config = dict(
    image_size=48,
    horizontal_flip=False,
    attention=True,
    init='kaiming_normal',
    residual_init='none',
    optimizer='nadamw',
    lr=0.0015,
    eps=1e-08,
    final_lr_fraction=0,
    warmup_steps=710,
)
Rows from block 11, named by matrix and row number. Each number is 50 + 10 x the weight over its row's rms, rounded and kept within 0 to 99. All counts start at 0. After the name is the row's rms in percent of the matrix's.
# conv: 3x3 conv (model.decb.0.1.conv.weight, 192x192x3x3), inputs 180-191, a 3x3 kernel for each
conv.4 108:65 57 61 66 46 53 61 59 69 64 47 34 73 37 46 72 57 75 70 59 52 56 45 43 39 42 45 61 54 54 59 44 47 46 52 62 48 42 42 47 42 44 40 42 59 38 37 58 34 64 59 44 45 49 71 69 65 57 56 53 52 55 55 37 51 42 41 40 40 48 59 43 59 59 67 50 55 67 54 57 56 59 52 59 65 46 62 65 44 62 76 50 55 72 57 58 66 53 73 60 50 40 55 40 66 54 50 67
conv.5 118:62 64 67 59 58 60 60 60 67 57 54 55 68 52 63 79 48 74 51 56 51 50 49 47 44 32 42 57 49 52 53 49 50 49 46 54 51 36 45 47 41 56 43 39 59 58 46 55 45 57 48 48 50 35 71 70 65 59 57 54 61 63 65 46 45 36 38 41 32 41 47 33 61 64 68 58 61 57 64 67 62 63 50 50 63 49 55 62 54 60 67 62 61 61 66 76 57 53 67 44 49 66 47 48 70 48 48 65
conv.6 106:53 56 51 38 43 40 51 48 49 41 43 53 49 67 43 45 44 40 37 41 36 43 43 44 50 49 48 39 40 36 30 29 31 31 28 34 52 61 64 56 57 65 35 34 37 56 48 53 64 56 67 31 26 39 44 36 34 44 36 38 48 48 50 51 48 58 67 55 68 27 27 36 61 51 56 64 59 55 53 50 45 50 59 64 46 54 55 35 35 38 38 51 48 47 51 45 60 55 48 43 42 54 65 66 59 43 35 36
conv.7 182:50 51 49 26 27 29 29 29 25 45 44 39 49 42 34 33 55 41 56 57 55 42 43 43 52 59 52 55 53 53 44 42 43 37 37 33 48 47 46 34 38 37 49 56 55 46 47 51 55 53 53 49 39 47 39 33 33 34 30 30 44 43 36 49 40 46 43 40 48 61 49 61 18 15 18 33 33 31 43 41 41 29 31 28 31 35 33 36 38 39 53 53 52 44 42 36 32 38 25 43 40 41 48 44 33 38 51 42
conv.8 105:46 48 54 47 50 55 36 44 41 45 33 45 39 35 62 23 57 54 47 47 54 47 48 62 46 50 44 46 53 56 50 57 64 41 48 49 54 60 55 39 53 49 51 74 52 54 53 42 71 58 36 53 44 55 46 61 62 47 61 58 44 47 47 55 61 33 57 41 31 53 48 61 49 61 59 41 55 50 49 50 50 32 32 41 23 28 37 18 34 42 34 34 46 45 52 53 29 47 46 57 63 43 43 67 50 48 70 46
conv.9 088:65 56 60 63 52 59 65 61 65 60 23 34 52 38 30 76 47 70 60 58 52 46 43 59 58 59 69 56 57 53 55 56 61 59 68 79 42 49 43 38 47 42 42 46 55 46 47 48 41 50 42 57 62 59 56 60 60 60 56 50 38 49 50 62 60 48 57 47 35 55 79 47 49 54 57 52 46 52 42 40 44 57 49 67 61 50 61 68 52 55 77 52 59 60 55 51 73 69 88 52 40 27 46 41 64 58 45 73
conv.10 080:55 53 54 52 50 54 53 56 62 71 46 45 34 54 47 67 31 60 56 59 55 47 52 51 35 34 44 48 48 47 56 58 54 45 47 47 46 47 46 40 37 53 40 42 52 74 67 59 43 47 39 55 60 56 59 55 54 50 46 51 65 65 48 74 59 34 43 33 41 56 53 33 59 58 66 47 45 45 56 55 51 58 47 48 60 51 56 69 69 75 64 57 64 45 54 60 62 59 76 16 60 59 35 42 59 37 19 56
conv.11 126:29 34 29 40 40 28 57 57 55 41 27 42 45 40 35 28 61 54 48 55 53 51 52 54 66 63 63 49 58 53 43 46 44 57 59 56 26 25 38 28 38 56 61 63 55 58 50 53 64 49 50 49 49 53 58 57 60 41 43 46 45 46 50 43 45 52 66 53 49 61 54 52 46 47 51 54 57 64 43 45 51 53 47 48 56 42 34 55 50 42 36 35 27 34 36 31 46 56 49 35 35 37 27 57 47 35 52 60
conv.12 085:59 59 62 65 61 62 62 59 59 69 33 56 69 56 49 77 53 69 51 59 46 46 55 52 45 51 48 56 55 51 58 65 56 61 67 69 52 54 54 52 49 51 50 68 81 42 43 54 46 65 73 53 61 62 54 53 56 62 55 56 55 58 58 56 57 38 62 71 64 48 61 56 63 57 69 54 52 53 40 47 47 71 62 69 72 59 60 71 57 61 65 63 70 59 60 57 63 59 64 65 56 66 54 46 68 59 55 76
conv.13 088:52 59 55 52 49 51 58 54 60 34 57 54 80 47 43 25 48 75 46 54 51 52 49 42 45 48 51 54 63 56 53 54 47 58 54 59 52 56 41 62 47 44 47 41 59 50 30 68 34 64 59 40 51 32 67 67 72 54 54 54 54 69 54 49 49 64 37 46 47 50 61 36 65 60 57 51 61 57 51 59 55 64 56 59 52 53 67 61 50 70 45 47 47 59 47 47 51 56 64 52 42 36 73 44 47 54 46 67
conv.14 095:52 61 50 45 39 40 70 59 66 38 45 46 82 57 32 57 54 68 38 48 39 55 46 47 52 53 52 37 50 39 48 52 46 64 59 61 63 74 56 65 65 60 48 46 54 51 38 57 50 65 77 36 51 44 46 48 44 30 33 35 60 55 52 40 36 48 64 59 77 42 49 48 64 57 64 45 44 48 40 44 35 46 56 55 38 41 46 44 42 58 38 44 27 51 51 37 62 60 56 59 74 29 99 68 47 37 44 55
conv.15 104:52 47 54 41 44 42 44 46 45 37 60 59 54 32 38 41 58 35 61 54 57 49 54 50 56 60 60 68 62 66 60 59 55 47 53 49 66 63 60 42 49 48 51 57 43 41 43 46 79 68 59 47 38 62 53 55 55 59 57 60 41 45 47 60 63 75 66 45 47 45 44 57 38 42 39 64 65 65 53 54 59 48 52 49 49 48 48 58 56 56 40 42 44 46 55 49 47 47 47 43 65 50 44 52 35 66 61 37
conv.16 088:49 43 50 39 48 57 48 57 64 25 28 31 55 42 39 53 62 65 47 46 55 29 37 58 55 51 59 38 54 53 39 56 58 55 57 63 45 55 50 67 66 53 50 50 45 64 58 54 57 54 45 58 64 51 52 69 75 39 54 48 51 46 40 73 68 60 48 54 39 52 57 48 54 72 71 52 47 50 45 38 40 53 62 75 49 59 68 43 58 61 45 37 44 37 50 43 42 62 67 59 65 18 68 55 45 56 53 81
conv.17 137:41 50 50 38 52 47 44 47 50 39 25 49 45 60 52 42 28 36 46 52 52 43 43 44 57 50 58 46 53 53 43 51 51 45 46 46 19 38 39 50 55 52 47 54 47 70 72 57 47 42 47 61 72 68 57 62 60 52 56 56 50 52 53 45 38 41 62 74 63 49 60 61 54 60 60 50 52 57 48 48 50 42 47 50 41 46 46 35 41 41 55 64 58 40 40 47 43 42 45 48 42 48 45 47 54 44 42 39
conv.18 078:53 60 51 53 50 45 56 62 60 18 71 46 67 55 65 80 48 63 52 64 48 66 58 51 57 60 58 55 61 50 51 43 40 63 59 53 63 60 54 70 55 36 47 59 59 57 46 42 28 48 62 22 41 26 56 62 65 48 49 58 55 55 49 62 41 33 39 50 59 27 43 55 56 56 58 47 53 55 52 52 38 51 55 51 54 61 54 51 63 56 46 72 58 57 55 46 67 59 61 40 69 58 75 58 54 74 60 58
conv.19 090:51 53 52 73 64 67 51 54 52 73 58 45 43 50 56 51 47 59 51 50 48 57 50 49 53 54 48 44 48 44 58 50 52 57 54 55 53 54 58 51 48 58 48 45 54 47 45 49 39 49 42 55 50 45 48 52 49 52 50 51 53 47 48 40 52 40 42 48 59 54 52 51 63 60 62 37 41 35 53 48 41 42 36 44 48 48 53 41 47 47 52 47 51 55 53 56 41 42 48 71 56 51 44 45 61 40 61 63
conv.20 108:52 49 56 62 64 59 53 54 50 48 66 67 46 52 54 25 47 29 37 38 43 55 60 58 42 44 47 44 49 50 59 66 60 57 62 51 54 53 48 51 53 56 77 62 58 60 57 49 52 44 49 60 57 58 45 49 47 50 53 52 51 48 42 73 61 47 65 52 41 57 54 56 46 48 48 49 54 52 42 44 48 62 60 54 63 58 45 64 67 52 47 60 54 52 72 65 42 49 40 38 73 55 36 53 45 43 33 30
conv.21 102:48 63 51 46 43 32 61 60 60 43 58 66 62 60 56 42 48 66 49 56 44 57 45 45 37 44 52 40 47 42 47 40 41 43 42 51 52 58 64 42 39 42 27 36 40 56 40 35 66 64 69 32 28 28 49 45 40 46 47 42 49 53 48 58 43 32 63 48 67 41 40 37 57 57 64 47 61 61 41 50 43 44 49 53 51 54 52 60 50 52 29 46 35 58 62 52 59 62 63 45 65 73 55 68 63 31 38 50
conv.22 107:66 62 62 63 60 64 63 68 70 39 40 52 63 51 52 81 73 88 51 51 44 46 48 51 45 44 47 57 55 48 60 61 59 55 62 71 44 41 47 56 45 50 55 57 62 52 50 48 42 64 59 45 46 40 69 68 68 64 62 61 51 61 57 55 53 34 57 60 37 48 65 46 57 66 68 54 58 57 53 59 54 62 54 59 60 53 59 63 56 60 66 62 67 63 63 65 73 73 76 38 49 53 55 52 58 77 57 70
conv.23 097:49 50 55 55 56 59 47 45 44 47 52 58 36 54 54 59 42 47 35 45 53 38 51 56 57 51 55 43 48 50 48 60 57 53 47 48 53 50 49 61 50 55 55 58 58 54 55 40 44 39 20 59 51 58 34 47 45 47 50 50 55 48 41 65 54 28 63 55 36 69 60 50 53 62 56 47 45 39 39 32 35 59 50 49 63 55 51 57 65 58 57 64 65 45 56 61 56 57 66 36 62 56 38 51 54 55 46 60
conv.24 094:49 57 60 54 67 67 65 60 52 55 46 56 43 49 46 48 53 51 48 58 49 49 54 63 55 47 39 50 57 52 49 64 65 67 60 63 53 51 49 43 48 64 47 59 72 47 56 63 55 49 45 62 50 58 51 57 53 53 62 57 51 49 50 55 45 63 53 63 51 41 48 51 56 58 56 68 50 45 42 43 49 53 48 53 54 45 50 55 47 44 55 72 68 52 53 64 65 64 61 63 48 60 48 37 76 45 50 78
conv.25 078:62 54 58 48 45 56 54 56 66 66 60 59 86 25 41 19 54 69 55 52 49 55 38 43 49 51 44 58 56 53 58 50 58 56 53 57 65 66 41 26 43 46 48 54 44 54 59 62 55 53 41 56 55 49 55 57 52 56 55 52 47 35 48 57 78 29 59 43 50 64 50 49 54 49 63 50 45 49 52 43 50 65 58 52 60 54 47 63 63 65 61 50 58 48 43 60 51 50 68 49 62 49 48 44 48 34 43 52
conv.26 104:46 46 48 56 53 53 58 51 54 69 57 45 54 39 50 55 48 56 53 57 58 53 52 54 47 43 47 54 51 53 49 46 49 50 48 58 43 28 36 29 24 38 33 27 42 29 38 47 42 41 32 60 52 47 58 52 49 59 59 54 53 48 63 39 44 42 43 47 31 56 61 42 47 48 47 51 53 55 48 47 55 53 45 48 66 55 57 73 61 55 59 45 47 56 49 57 49 42 55 53 36 48 32 29 61 28 43 55
conv.27 090:53 52 51 44 45 39 31 40 32 37 38 55 49 56 54 20 50 59 48 50 54 38 45 44 32 42 35 43 39 46 38 38 41 28 38 37 50 53 70 34 45 51 40 47 42 56 50 43 63 44 50 51 40 49 21 20 26 28 27 28 51 55 54 62 41 34 53 46 49 51 40 52 27 29 32 42 45 49 53 53 54 45 48 43 26 29 32 34 32 31 51 47 57 45 51 47 28 49 38 37 47 73 34 56 57 25 43 52
conv.28 117:52 45 50 52 47 51 50 49 51 67 50 35 50 41 49 37 49 58 55 52 52 55 54 59 42 46 40 58 50 52 57 49 59 50 48 51 52 39 41 46 41 50 52 45 47 27 34 42 58 54 44 49 35 32 51 49 51 53 48 52 55 51 53 40 44 46 52 35 42 59 46 46 56 52 54 39 36 36 36 31 28 57 55 53 47 49 46 47 49 48 40 26 27 62 57 62 41 46 50 58 40 41 41 38 59 27 29 47
conv.29 078:60 47 56 62 47 53 59 58 65 70 57 43 79 22 51 47 58 49 67 53 45 56 49 37 53 58 49 62 57 65 62 48 46 71 70 53 54 56 35 61 63 42 52 63 46 26 47 57 42 57 65 42 50 50 63 60 68 64 54 59 48 45 46 40 60 47 48 48 66 43 50 64 64 59 66 44 39 64 43 45 47 61 57 59 67 61 59 52 50 59 81 52 50 62 41 41 81 54 76 67 55 47 68 41 45 63 66 45
conv.30 101:44 48 45 50 54 47 52 53 48 49 59 43 60 54 47 41 52 25 54 52 54 50 52 45 47 49 48 57 61 59 53 56 52 54 52 41 36 47 52 51 54 49 65 56 37 38 51 38 53 43 52 52 49 50 50 61 62 53 65 65 54 50 43 39 43 54 63 76 62 39 41 43 54 58 58 50 49 60 43 44 48 56 56 56 55 59 54 55 58 56 56 57 48 42 38 33 49 56 55 69 49 57 48 49 47 46 54 31
conv.31 087:45 60 51 44 63 55 61 63 53 10 71 65 53 55 59 35 51 61 42 59 60 54 55 59 35 29 43 55 70 58 48 63 55 47 45 47 68 46 52 55 37 54 54 53 68 59 60 55 53 61 47 56 42 40 58 69 65 46 65 61 51 58 61 58 55 51 32 60 35 50 49 40 61 66 54 56 65 51 50 58 51 48 58 57 46 58 58 52 55 54 36 66 58 57 52 56 57 58 51 50 46 59 74 47 58 44 44 56
conv.32 083:58 59 60 66 57 62 66 56 68 79 28 49 78 47 33 68 39 68 40 44 39 57 48 49 51 47 57 46 46 44 60 56 53 65 57 66 42 47 32 42 59 57 40 41 67 59 46 55 42 45 58 51 65 43 62 51 50 60 50 52 58 63 51 69 53 49 57 51 65 48 58 39 59 54 66 50 46 54 38 47 51 62 43 53 55 30 44 57 39 61 73 53 54 65 59 61 69 61 76 43 50 43 52 53 48 34 38 77
conv.33 138:29 37 35 32 46 44 47 50 50 42 33 42 53 51 47 30 51 36 36 35 35 42 38 38 50 50 49 30 31 31 33 30 28 34 33 32 33 43 47 42 59 55 44 55 49 60 57 42 54 46 55 53 45 62 39 40 34 42 45 43 53 55 50 57 51 37 56 44 52 58 45 55 46 49 48 47 47 48 40 36 39 58 64 67 54 63 63 51 52 53 36 43 46 48 48 51 45 49 40 34 30 50 48 49 47 30 43 40